config.toml
crop_scale_min = 0.8
tokenizer = "char"
decoder_layers = 10
decoder_norm = "rmsnorm"
decoder_mlp_ratio = 6
decoder_fused_qkv = true
decoder_bias = "all"
epochs = 5.5
Rows from block 4 of the text decoder of a small encoder-decoder image transcriber, named by matrix and row number. Rows with one number belong to one neuron. Each number is 128 + 32 x the weight over its row's rms, rounded and kept within 0 to 255. All counts start at 0. Numbers have three digits each.
After each neuron's rows are labels from the 100 texts, of 14976, where the neuron reaches its highest value: "tokens" is the input token at the peak. Only what is clearly more common there than usual is listed. The data: seven-segment displays showing three digits.
# fc1: MLP up (decoder.blocks.4.mlp.fc1.weight, 1152x192), inputs 96-191
# fc2: MLP down (decoder.blocks.4.mlp.fc2.weight, 192x1152, transposed), outputs 96-191

fc1.193:131135126113147108123179131127197119155145115187164096106078157105056159064164131152097126156142154110172098122056125107101088093140097128111091107118164135110104080105102111138083105142112140121072129118175160101095167131141161105141135159109127116176123046127192124144105074118082138100
fc2.193:113120092159108114073078122082061122081095141108204129157152075156111118157145148083096119103113087183153147046118132094156188094149143105164159118140168085156145089137080109092059155146146092152152139166113098108152100123218177089216128079102168121102112152121123097096137083118132191124
tokens: "9"

fc1.213:092135190158161166148131167102121090138096042070123161077156203081062201115117098144157154129093115130114130130087117132090084117139107132137113117127112122129098089109099146113130121091062103162093126137116134136110141144155104153143106146099120016094165134141119209098094124129143106111
fc2.213:118096096084133130125074089126101123142101138167141098170101169199146159095094166124144165078136119129140125088137112092213136076110121066060175149082153133157135147115145108131096129145136161112169118107137123095163152107123162155163144110133169149190090141146141086129178103141156148113
tokens: "1"; "4"; "7"; "2"

fc1.640:148114176080160161196159126150107157125148058201060165168148109089133130120076046114127158115124141086063127155109135122096110103105127173018137109093087194077101102114117095132125100084104122174150155153151161107174110102148169162143131102152178088190121144158076121121114144121082138157
fc2.640:111144119068119176120156084156129135086157141123107121204079087158134110093084150144120138148136150090119152115216107087139176220114076085118126116135117124111147179145086124129078179152155162129144071118166142147108135118116141156111053165144125155131179165114069137135122192153102159186
tokens: "8"; "6"; "7"

fc1.636:154131084150144096114065093110113108147061103166114138120166062144156136157188110120143092093136157142141195170111110126123096059152130138123110081134113152109087149092156135128126113069169139138135125108161185114116104096121099167157190173164098170107105110141133113102117126229150166097
fc2.636:135119122155141082125063134155139150158087158137135140129152078114102134126150106142100087141101144126061128146141089166128104163130126149161134164132123095169120159116125136140109117055147124127103115133123113116153111110154124110115111130209133134154135144134099134117096141181107048080
tokens: "7"; "6"

fc1.154:152131100106196105103120105110106105138109103184107151107175084118153151145175110148141099086156155120108173182088120140108112081120112172079118086089094130131087146100162147164100097090177138125163088109192197120138098088104115133178138170168091124111094140139108093124142141208168153108
fc2.154:143117109154145092120059106152141155142091136132147125095124086138102115109167131144096085110104137142047154158127082152162098154147131112141127152149131098155137167121119136116130125058132131128119131132134107122146108108147138121105093135214134152142126132124126115106097121181092047096
tokens: "2"; "9"

fc1.304:166139132119173142127143197128140171108165122159120205077190104035097108160096106093111095122090150164122116156109186117074122114157141122129144134124106178119101134144117128140120166099062147152080152143229169135101113128166185124166157143101133137110149112145101138091169056126100105115
fc2.304:148105126110115126121178121161196201083165124110167102150159134169161108123158140150173099063098135175137141193145170098140152170152171115192144116145136097146119171113141136114142191155090049078131195122135162138155105120099119130087157131132095117107183085131150107128131143176175083146
tokens: "8"; "."; "4"

fc1.368:103098152133164148106075179131106144113173079119192157124123175112053155135045079121100125158076146147093164124122136105025110132105140131145117063101109161110048091088114152082156144150123116149177160183086098124088089132131126109146134144115114055145146124095122171101140161160108172124
fc2.368:154154190137132105128149142133149104119082099156098098125114123148158155170119135165138178108137080146149060077179128094199168057177089119103142137094135097202155127076161120129111118131202185110090106134138124122107129152136144098129122120100180183173092116155124129087151116159156151155
tokens: "4"; "1"; "7"; "9"

fc1.231:152150147066067145161143116148099130126116131137180072103170146210170093096087042142164126083116140095168166133114111102129085074148085106083146141122137108147149113096134120158131151087117153129114093129137144086154131108132178169103119135124123097075159111159148074170136111123085158163
fc2.231:149125106118138120151098083120206128119145116093136116111100127117114137111085143126138112099143136115201169149135138066173142178073085083120135098130127128129123106102084127091138151153152128105190170114196130179114103101107142109111168093158171075077146174133087148114110143125063148053
tokens: "6"; "8"; "0"

fc1.732:116152082148059094112112137205149122147146124130129174177119183128106163097120189074111104205146175143133122135118136163113133105161059137058135128099067145093045117177081153131127122147125164138115122127148089180119144086139194174097107175095159136164141111078092143095066159136123063147
fc2.732:097128043087147094053129092152138130138134118202139178111104132091126082151095133054131128094092090118168111089080097162121214158114153069163040069155132091137150085079147115104078115136146152130180178149108105111115099098126158151134086141132167105112140136095163107090128177116194109160
tokens: "0"; "6"; "8"; "5"

fc1.711:127145146105190085104134154121128166175073098075214056140184157073076107167119156081136152146106112143133168133106130122107137141106179089141087135116086130115062083019112108084129100135100107158104114171136124145065087160071084114168156124058103139137113080163172115159064188118065156141
fc2.711:152134088157087129138169086111089119165146152206102103156083125141135079066126153130131165176114114185128078057127117124180141080151101145151092132178136070145105093179188144164102101106093171158073146129117128119136138106125157104141107118090142116137119179096100125100179137146121106143
tokens: "3"; "7"; "9"

fc1.164:112119110149074178109132160134114086139174131170122158195195090169099203119107104185144109127107119126108169090110170111137139098133124154090140104154128210092141105161168104124179136111070103123078060153069106139066155152141129192134095132098117101198155132160121091124102086119108162103
fc2.164:157111186134119148149149134152190151090079138125091087063103071149118119160150162176161190119159129072085129140132121073163137163100152190184127140103161077074176138136086173130138117189134088084105099152156079097130115111152101088118148105138123144155098136126099095105134149073078094140
tokens: "6"; "8"; "7"

fc1.721:146133110120125106156105117123128135137120093067132162085117153080157088059159109130141129115125145095133139168098130120081098138111116110107114093134133116182118150112091149113108101083091165126168088142149081163142156111122190156121070121100120109108149084138115150172079128117181072083
fc2.721:159114155093078070048117138178168137049097161184132094153096133162131162123116128142160159156123112177136134094107144116165136069117132091144169105111126196138155093086117076082115128155090152162169135132157117091136099120154098110106168088150166152048112128150087036118082190110098161060
tokens: "0"; "4"; "2"; "6"

fc1.291:118116118117112129082127204117103113130084108145100098071147152136074172154158099140132173093163144144143190117085156146108082072129112184079183133105096153145113101125137138169188106126055150158064052178146154152125152203175104164170137110173132071137175130149117157162154186184125105159
fc2.291:173138105114107114192140007086135102128159134154206108164134096163160119090096164092157178146103190143135081047116076100209095172096095093124123115176090151175136175070139113106120183114159083121132137096110087084140086114105126095135132104121110146129128121151109127133172165154072114157
tokens: "0"; "3"; "9"

fc1.149:112179132137086153128117118119202136124148129075113148141121138140047223179083099084095117121107110153086157151129154055126183131075102130174138119113132116107076099035086154179163118130109151158142081179097149088118105122154114155191167120065117052082147137113134142072096164121084158156
fc2.149:135142160158148119146096153123059114115080180189169099134097137127150130081110171103175158192140103118073102127150098143136115110094164129093101139153152141136136128182145078150106125160111111103123198130129095109047135129096199100160123148163116146180066129139117083111174081116145067129
tokens: "3"; "6"; "7"; "8"

fc1.134:118099176173141146118141151098149145122091091115136204094137151084039185126047135139118082138105126126107158136132132135072072124113109162097147126121079114137072112129132155126156159096138093147075094191116133122148129174111111145151181150112126034113152151095133171127117144118162139116
fc2.134:130177135131189144155126106167061094173086142158128071170134144173132164115129171108155145132139100072099133106129106108240156089182124123100142104097156106126146141093164079129123136152133123111123089091059155118114144110144164094094100109147135147167076154156135120113156155110078181178
tokens: "3"; "5"; "9"; "7"

fc1.419:100197152123100124165109169153170100131117044081178106163172131068081158144064162127143139171110108156099185132079147080109088137110087141126103154139080170108101125126177101145194095092148160160087072169102182091074121209141117171077129062083101083056137078096114156136145131113141108133
fc2.419:161116089099169131144136094126073139141098140109076070098112150190146135120156166122186172124117105050114103139147087124198149108109143110133129156161112094145184102134106130096145110167116107105191115145135019083133151090100144091120105172198152158160084146141123107102157150089134145053
tokens: "6"; "7"; "1"; "3"

fc1.41:096086100164167084112155153130135134141122136137115177132131177078155146137120112094091091077117150091121124173093163081122118070151137132127153123177116143160109144138086089176132114153126101113143183079130074089117086177124197153171116159099105094141042121144163149167083135154101115098
fc2.41:148146108099174093091132154165145117143114119087166102162119132162113130138095130104113095086140126165151125138159182095089159136141122107191169103125124127116063076133071125099064123143132073129154108123171183102165082142201145153131175131144062156151158089159177104085082117138148123143
tokens: "2"

fc1.179:167053160172159164088117122093134120123125152143147115113097150100118167195145117193143219137108113134091166124174129097171119131155162190138082172112153061126147098106199124108158124152111088129138139143143080171058124123172225135150135141088182050161133112161125100101102159098125149160
fc2.179:148104182173152118122066091159162133158144137134142098170127131132077097084132147153133149164162119082129142140134105075145090138161160188112110183124153095057096122188185100127153125140167125171127143089102156131083159156091093074130151085109113127190094129140155165207147176122124132113
tokens: "2"; "6"; "8"

fc1.219:130137112074151137153152142133174140126058088089141094082115147130128111088134119085173163165133165166171133114105102149075089147096089080118138087137125160181086138088093089115137114092095082148110074147159131177152176133129088131094158086053100120062105125136108066065073116074115117139
fc2.219:109162117121094140117114128163104107088083153171080065090175121168136152088118100129154148141125144150170183127103129142160111162081064099139096102159114147129153155109100125094133125139169060117188098139147113101108113122076077144110117100136112126102074158106149093114145191150127160020
tokens: "4"; "0"; "6"

fc1.707:090149169117136128154100177138134164097121104148193114130131177126084211144059133087091138119131115152084152121097142086094132137126168161200130093103135133145063107061126134123179105125137151162120060180099140156039158128137092128108128124093128057127166107082091190143094124101128133091
fc2.707:154069093119163142151078086112119139178108181174108131150104074139105131153109174114152097204102121089147105089155129150143125062114163118120111194184129115137138133200165074162098122122135123130133138121141056111129136107136183125145130181113214115140040118174078132140145157124135109148
tokens: "1"; "9"; "4"; "2"

fc1.264:179070181088153150130096107153066141154191098184077114162128118100160140128114100118161171121101166094094096125120197149120124151137167120039131055123126208104145115137097095178151148106119108128157115157153110155156078123173182213202111116164159129181129162177080130079104181148096175179
fc2.264:112111104082104138148160126172128165040147132113186150157107159103098116104124088126148161123141099124112186117149093103145126142106040148197108144138147172082152146153117100130103145132118126127136129135151171130120140163105179188116086162122140153154178126097091147185115145166098127151
tokens: "8"; "6"; "7"

fc1.653:098140129155172143162091120160147101153061091135169134103162117118199089107103092127167144097124134112137181123105155124083111118100084081101120123135125108154132115093103134149150079118091142119138111166148067155107156111153100167091091141106125130098129155112103085151128145142104133114
fc2.653:152110120108059065110102092171156160108068108125143124131081151152138124126150138162133142113119093151176151079124134098150141171094099048080147152057102201130132108093106122114116120157138159139158107098155113134111140095153140110121141077127146062092068126107139067118104173112082172060
tokens: "6"; "0"

fc1.477:118083094133141162108179114101102104148141120126067113146115112055170052162177155141184165138115160110103117123081122158092153138119140110134118166154124132114149137201126128103069151066123098111085182084128170107164095087137096154083110147148124113199110126129085133168066150090090148075
fc2.477:177189146127076123155151137150108136139136141123071189117113152168131166116133089169121117126131109168170108164200117133157127144156110141162177098159136164046165119119138094149142104083114080174116092155139106110132152186141100182125141122175134127075133143167137073103105104122088094138
tokens: "3"; "8"

fc1.453:141159162144091094140133137106158130138118046118177108070140145101115220100059143137143119160182100168108130149134141124131113087167128156137143126081121149130114118151129178115132068107125120161109172184189124161084157202151107181127117130112161066110177089112103123163113181137146105159
fc2.453:151095121083149144140147113137079146138149161166179090163091102141092156181110153135156184094121076094145108103108127113168075096099165092091102133121150135166149074103115062108091149167098153119141067141121139071145129085153141092128130072109173152134085120126115137047159153063099101121
tokens: "4"; "9"; "0"; "5"

fc1.505:121110192099083082173077129139168160120173093132140097135160213121045197140090130096115146149125112185096181102107135111078098149138135157144154127135110121129044101103115129098123125138165120172107115188115113112071138137117098155173123138125117029099180083111098196165126131154131133113
fc2.505:144136112164198139081138170077059149125133082176145131149136088107150115156125125150117110153103091095173103113171152110220137045149141119134092129118158137165160139126151128136051144112105148114108154133132127115171155121155171090123138124130233180166075106158092112063123167146125142138
tokens: "4"; "9"; "5"; "1"

fc1.425:148118074133079170102162093127118117152118119104092140203159125125149190178125131141200147097082127182156150149114183108151127118139105179121119127167136107138144145174151117117137122071053124158088125107083120097115167161097127223141141138125147104139163127184114075128096117114102137209
fc2.425:127140148118119095147164120159104168163063133178106094141147100073138161154119149126144198135129117113123098130153104086124111116127086127197132136128162136056098120138108140093111124158096112100094096119137140086120131149085119090056102078151159119185192154173121023120110141071096182150
tokens: "6"; "7"; "8"; "3"

fc1.532:120111111114148122145123146072137120135142112078170114086097236116074153115087105119113116134103104157122194131088150076093065096109150161149070118129155188089068159075102153089138132143129165189099081127106154088102137144106138188173107130069127112130107148153164189147098057173093145092
fc2.532:117181130155119127073145132083092125129086122191114082176093096150140142133120164149090162161156129099167087045192092134205154073158103084160195138123101085160133073168140140115109130117100126097117153157181090171136120117120176063175118112117157116115152134092100107109177150121136170170
tokens: "7"; "8"

fc1.84:162135157150129109146157069102175121142147154122111153119095157078184126089098126115102128193084099153107126154134150099111115133077086145095100164086100162176102088109082178150105155162100149163086146086149178143170135118092100155054111125121076117112124113154171155150146103133103089135
fc2.84:078170086133102109052160129171094127127091134171094098155088146119091106132135174098076117089176133173168090059160179121168102076126149101137123109101126088128149122133091139116109165164120171129176117158101098123096178147071178148137105089159228156115126105066130147055166110081129144150
tokens: "3"; "6"

fc1.122:099113085189074186113225136135185156110147081054091115168155174159185148153122201109128145117124143129122160156114148095107135092169126163058130134148098077074080122145149119112105128063042155122123091097094202128167123158123154193139122135158123098168121107213105164174154099100091151131
fc2.122:132153129093104089165108069122099093144113112152125134089098091117112175131133095149109122208132158150145127095161095107124158137108149104179167118137150181131193115118173109102154129137171077155122168117157059045137102130163069153118131120144076098122118106095141065146072185100118142156
tokens: "8"; "0"; "6"

fc1.692:115146147129160131123160151164153116133104112136126148086132137087148099163168178110178206050086115114124156117077128115054086145113128109128145146148088087127109143107119128084100148053102125106108108183105153137138140138153135164104188140154106134128181113130148144181177101100194101085
fc2.692:200112103107095115149105117113171133117165126097115065112110147136086171091116119095109066125131166159133175107168135136195138176162091096144152112091134198084150120087132102109104106107130131153170095120173114144100160130187083128108031087153167099095070087126084117123104130190049129164
tokens: "3"; "8"; "9"; "7"

fc1.228:118152154074104124145103154134104115114153172119176085106136145058089123128101100144135136103155079136105186129134121145114124137124167211110147131121089132137079130092109183135175117195147122159164064166090119131103129165134112174134079092115092064140083144213103094143137124107127110124
fc2.228:113177138148151137156168100096132133135139138122133123082078125168180158115127099194127155185161143136097025122145145077144105094138143091096145115153150141066147127114100107136084100129104156136080138160169111175119137079122173120126131124131137135119124161061110099091114156157127206113
tokens: "9"

fc1.295:129118159132118159117084095089106176156107151115122150122097143070104129129079079106124136185120106127124154106147161162060098164099141124108147112115086190144119170128060137190105086131113153148157104174148169151098169172166115182184172190144109150160155176135134061125204130093170184120
fc2.295:171185165091165135127159136127182063178114102109099075153103129137181152150129130144133130153173103137154120123127107097162136125092156132075145147125144081132138145097128196121124155216127146060105133068121143149169086118121108082088070046156114167115101166100090160130114176100128146099
tokens: "0"; "9"; "2"

fc1.350:123200128100104112171146091136116125183138045117121145113165166072112157178192150111162149156127155127126165103080081140123103108144117182077137141134129169143174126143103130118107120121105127040085129131134106146150188153137149144092089156126095112134158098146122172137131134060122085073
fc2.350:140085090108116160136159137153130078114099128110159118165090127165129123109100129117098178117111130112124078091122154143162150124104169084180057140129137149146071159140167094111092111176118125193154115121172103119117088119157050084156114120152195177183104136120159094098131103119125169089
tokens: "8"; "6"; "0"; "2"

fc1.622:171118123072132159153160108116147107066176103166136110097115101093154114126164139129117187158109134120173101157115110089058106152099076136038108127112072142096119116168090083147103170124140157082089152170201160111131100151119183161190178108141106114158092158159118159093094181121070159145
fc2.622:129132145115111166112137128143140133091152155106089114211098088156141069095125137215131156113128159151093166126124103133167128146097036124157109154156128090124195165143109155095113138131146091159141206115169134102158058070097145137069104129183181164088138094133119112153102135177124155176
tokens: "6"; "8"

fc1.519:123134140148120100083103157107164109127129092140155141143163132113194193135181158104124101164161121134133115177138148167113142081169147100053100131115138173053126121123133109124154108145112104150163118131098166177137084127099147123176080135059149195174158098034158149111085095138169184092
fc2.519:156074144153061086128083128108175087144097161176155193074090126131111114087135142126102113168166131144136136114164165081150127105106169113161181148117127137130104078143109124091163087162171127148174186160140148142167078171110108091143120147113188158088115109109162149129155185086144199126
tokens: "."

fc1.383:144137141114070133126153160114114098115165123145137123117216152135163097100133152186138158129115139091163155115078097108128074087199168125061145151104152111190166110138084138162151143068123147073098118100141074141117124135086174121124139175152072152194101132164170138203132062121156116101
fc2.383:127144077150097133117139104154141146162138103078138109127090116124112109167174132137160076148134142132121092108072093148087158168105139101146089163178152148133198181144158106069100186123161079170165156117120158095205114132123115156154145138161141120091139143136109098114130148086084162133
tokens: "<end>"

fc1.3:124126086182111157152137165166116078118141109101111207034138091110080120162144130143122141110139154172105134142067105123125140105111126085098198092161165116147125142112113099158163131086055087113044172144157110119178145133130138170148121122116124125138095149145127108138085140082159097110
fc2.3:181114154067119121073130138154178134075049136081133132129134176174156145123108166106134143148121104176146166113142146138173141145124113162196099142130121166125149159089118114100110091155136094141156147134127098172128174080127151131085115097113066143081115131161069109089093158133112080095
tokens: "2"; "8"

fc1.214:129175095158072108152198148156131135127108141132134127137188152091126121159085165074151199156136079153112135120063113105135089077157078160113138155123117185091079154159109136091094157106125156081079100125191086148136164119077200178066135163107135118157146067119126189177141142147149075109
fc2.214:106138060085142151082149122109131114123128135092161146098126108155134086124163146083125102135094131099181120081145088142172177107106185084163065124152153078148185122117146130104101131151128081187132129151142136115118134117206049142140111118168147140120102138105161098111130144123103151140
tokens: "<end>"; "5"

fc1.315:091131073148129167093197113188163127138105092150115137124166124112165145134137109084134136120095113113116106159149138143098120071127084165106078104133105116131136131174163137188167095127062088128085096102140126086117223163108125160099080174096110097128140125192170102113095085090071101181
fc2.315:108091138142131135126126175156166186142122139132158109119147148140157163176106133150171171099112139107111086119146110086118177108061133088156092123161132134030176142124108155057129098157095106139156116125121133093125141150126086137105154112189171103188105159142126070149152148036117138161
tokens: "6"; "2"; "0"

fc1.631:137133166162119128181115146129079118120100091074150153138218156148105171121090170150139116115116087106101162099085109149131103112153126120138102132149092078136080107135122103115146101052131088169112105150186123130150100172168149184114175121167103099047202122141120146147140116106206154109
fc2.631:153081119142120119106109107091116105176123091139112117162111141098109155107162166092189157123167142161140085093110112095124126087137138134137118125124132153136168144126111073080121128196115136203102141114096138064123141114131164102151079147143143138168048122108112119086104162149072147092
tokens: "0"; "4"; "9"; "2"

fc1.15:125136088168075149114139107135112112168122094084140145106161168161193153164060149116206147146162077159130120151130156120089117128129100188043123133093130150109152105093143127159094057121068152110059098113125124144151127150119085203080091140120156104175124146179154080117078185154118163127
fc2.15:141098139091133159190175131128115096131141137105116051186130111083145119134187166146148130108106121089123131148153118111152089120132097113214188116137114106112138126113096161058133169137131111106168106170104172087166089132072082101137085084165155099166116133096156111152135140066109146156
tokens: "8"; "7"; "0"

fc1.690:187083146139173110134120161074149096127113114148148144057151132110084190134157152174117132129161125132137119114106127083144090087182146162166126174079159149116085109117207113085130126173110119113141099124097152138118131129113186082127130116064198025215192137073079113095086108151118156164
fc2.690:157107140149108153128119070106167106158116143169102107128125139165123122087086150127138132139157128130169155097161106064193117079172123112176101192073108089140142114136213056120146121167134087175114162163195121144169148153081128054138154069103200151124115107105114159124138161134180123161
tokens: "6"; "1"; "2"

fc1.306:129106072153100174065150144107114079167138098138123099052139165232209153138098112088157132109079107146161098172154190164120103090135167128063165143116153112119140104149136160112123120094075098087102110091154114178140160168101115163112082146121130087159150144159101122115091162093096125148
fc2.306:134101138153124116107103130133148099091152129135119085157154098043100133064111119130190214146140145119130148054112117101161126075077091085172101057178103118126147135130117152057107142129098133110147100120136157080143088119138086086117157074171160105171125130069160096169161137117164144204
tokens: "0"; "2"; "7"

fc1.504:113114141125149138154127170158087091158095078110088141051152136129098155113141147175121124129181151159106110114092109097074112097156118128127108107123145187138122075135101099053158124101055095163105110142066137127158109099140130140117099156075131125112140124110104148111094093135138108110
fc2.504:147127080159115119107063131054162121106128160130118087173066140169168127084158119076104110147104043140168130091115142063214137125114151140137122176088149095150121103176136129134160103099158105135121163143167149136134096118131140085169158090102176122146063120137139108128199129145131216122
tokens: "7"; "3"; "8"

fc1.366:159102109093154141085177144117102119168142119155149183109117070081164085160143070115193127139169128112157107131101107177118122109117212108094172067128111082142182137176079173119090168099088130109128127135146171160101166103086159165107136120135138099117101142177119145193145085125177103074
fc2.366:177184124078085100104158129134153149157157180076126094132118151196095133152142161134136111105097152129089132144180154090141152195109113147165144159156138167170126184109093128164131111138135147115170137123099119088146064169169133139122088135168154204101190118104080090096105205185091110148
tokens: "<end>"

fc1.440:121128171135103090174081164112133075137105063061175138080148204089044235116053113101148159136091093158081148120120138110075091124128111160154129101129121132113034136090110130146136116125107163177105115187121125101091124119154114154154101147085122076111180133154116180130100135149107124131
fc2.440:131169086125191184069181118085087170127124108222118094163118114173159115115118161142140141115135127082144107081149120116191109071100147089094127144101159110179178060130130139117129131146132178106124107112136104177137129115129131086127147115111181119159056151103136095104199105115154171121
tokens: "1"; "7"; "2"

fc1.301:099130169091097157155132190132160096114142076087166106145118164096069203149070108093133152130102154186076166145107148126133114148117127157177121099135100144103071101076102126145205116139102159156116106172089136113096154120121116197141103127087120044105158108134112155115101128115141118106
fc2.301:148090107163184136134127089121061133148159102140134116136142129155176114110172119121111160176129134070118068078189069106145137099103141122102124148126141136134107164143177157144090126147113164104140140166163091124152113103144131085184165171204193163160066132143088161074140165155101148115
tokens: "1"; "9"; "4"; "2"

fc1.321:166166133114177119117088063124132029122146078136172104166132127156091139107128170114060092182164115175143137118092174137085102154135148138072139152177124096174087117140131074145164093137114101090112129203099121141099133137151154121155105118118127113142067086122078117126079149094140087124
fc2.321:129104134110160089111114103164172091115128103176143107218140093170153095147119133102151112136140113145139141124213150094204135173129120109195115148150176043128117100103192114145100089159181137129146101158131107137112126074112134084181140113119093142142143170169083081154096170106119147132
tokens: "."

fc1.423:146118130136154138155181143095075118153180126147136151105154112129202044111154157187155110117120162090185116137077125164120125137149125108068149138146153130142176125160116118115093148067089138101114147078165092127198147105128139099136123161165115153167046142161160106134132106091177119100
fc2.423:143144102095076143074084127125210158120098142056115133098143121170122157128111099104092104138135138188083140105117141098101151126155166095170155114125163098115123149078157105121162099170170148162166172154056139144111068125071116141109111104152108138101224109111103113161132141126111166118
tokens: "<end>"

fc1.403:157104116128123135125178140114075146120190150151107152130197086119175070163172120169138103149137144120167095136120166164097123145105128116068165178152116145176184135212124155121072107091095107116112184079171095143212136110106118122118138105155109175162056126176118118137111108111162106102
fc2.403:152124135143132124123152164086193116130090107057107179094139147193202111148141056139155140087121125177152156126095190169117095136193144123255148125146182099054100160072097071122169123189136131102113144109058103137142115177116120132144136145117127127115203177114145091132141147098113134103
tokens: "<end>"; "."

fc1.54:145101134113180177168161170144160189126132116151112181137134149168156129146167118111127086077124120101141123168133123089113119096096096134129186126090131142088053169135159106125096189134126128120100187173098144149119101122128122046158094191081066099128081082162148158069139152113146097111
fc2.54:101210142084178110118138192209186151077144124130150090111110164131096119137078138101128127111144125143178114170182179098140121156151132097159136094148142143133096120126108123089114121177105142111164149146150169097092078132159073132123154123125161121117098150180135088162137117135135128125
tokens: "2"; "5"; "6"

fc1.107:166153174157131148113152096070080148103115118138033169148160144092120136124076117079099168119125116152098203159153117160116136166126062131087125112140125142120142134146115182105149133154086134095128163172098094129074132172139155189128135068145093116088137042097126156132127140073199113132
fc2.107:109149147104071176130160143125130163131154156143132073160089110168089132153138108169168118134133102182126088088122166104250053125117136165126179121171184129156096159090161131106138112160138193084149123157149131170173168060074103089080129134173146143176118147140120131116175119132098141160
tokens: "7"; "5"; "6"; "8"

fc1.752:102158178134092103147102151119174116112099082075139097180152185102043190149055169134124150127127105157083143144113149076113125125137114143165104138155079158054092126118088136133172100126130131134113098181124144132091146160147114143121116078073102091102150082084165152157158169137117117108
fc2.752:171115097136179165114102123128028126128100150183118140073126095147148109110122154104136159119080112080151087103180063119145130114104148087078145154092144091193181128107159114166136103145110134098165092111123036097083135069138168094139139155161152163192082153147116103079137141099155117107
tokens: "1"; "4"; "7"; "2"

fc1.728:148118163125130170147135105142134140097195050146081143094156143128152165141141099098152150104090126142063148160114151150113080123129079114082095175058114139115149090128061143137090118130106187154149090136099181116143133156156139160187153130112141112165107132114071123103137151105100156123
fc2.728:126115093051096099132099101183174145089142143148179154198048055165112111094102156168121102111103200090096128132118113109196141172104102143080106143171128124109139128147138114115111081134166075098145149160174152078133119112080117130105154113139098164174114094092116113134140220166154092181
tokens: "8"; "7"

fc1.624:158130110108130084138132111151189135112166129119147092126146114115128128222088196126127109077138110162086147112070162133150107176117101196097124144123115201082133132141182058108143111148148094148109102120116198087041185128108139137147193098165106077109123102065124173186182100112138137139
fc2.624:115129107110146119179120156132060128113120122135157117117123090111117187107179122164107142174094130099161150117129079079100158098127137102171071109130162085098154133195115127163115114130084120124132115162134048095195121122183128114060081166150115149154140118172111075071110135185116154182
tokens: "4"; "5"

fc1.428:130155132124172127129097101140113092129102042137140127179129124135070114096152116158111158138155083163151119122132176104126099127135180161118172147121109099076078108123158134124133077121109119176064186162161146145148164134123166105127150096159113124120077090132104131112070139125134100130
fc2.428:186140119097147152083102114156156119159090116092138126167091129186174093144099136136157105106116106121080141150183137127168158115116129113211121128170145108082118116066178089099121090119143130142138138138081127133122126095138117138102152093138151125172187153147061070147115177138149169154
tokens: "."

fc1.243:070115146102077126148155101117152130133130118132146180073153117089107097107100136082178170078126148086106196138103120100088142083124119151165060083116107116142120128128146161168128081127134124127141124147182191118110179124118128180157162132150090104126168101155128115178117095131134141137
fc2.243:076110127126118142101117117121097125080172087083113094175049095138096099112115143134144128131047106120169107081140084143128155128081169084156153136224159101102178093121105137070124147081155104110099146098102128142172097139170148129175156145122085139157137220069172118088133162118103159119
tokens: "0"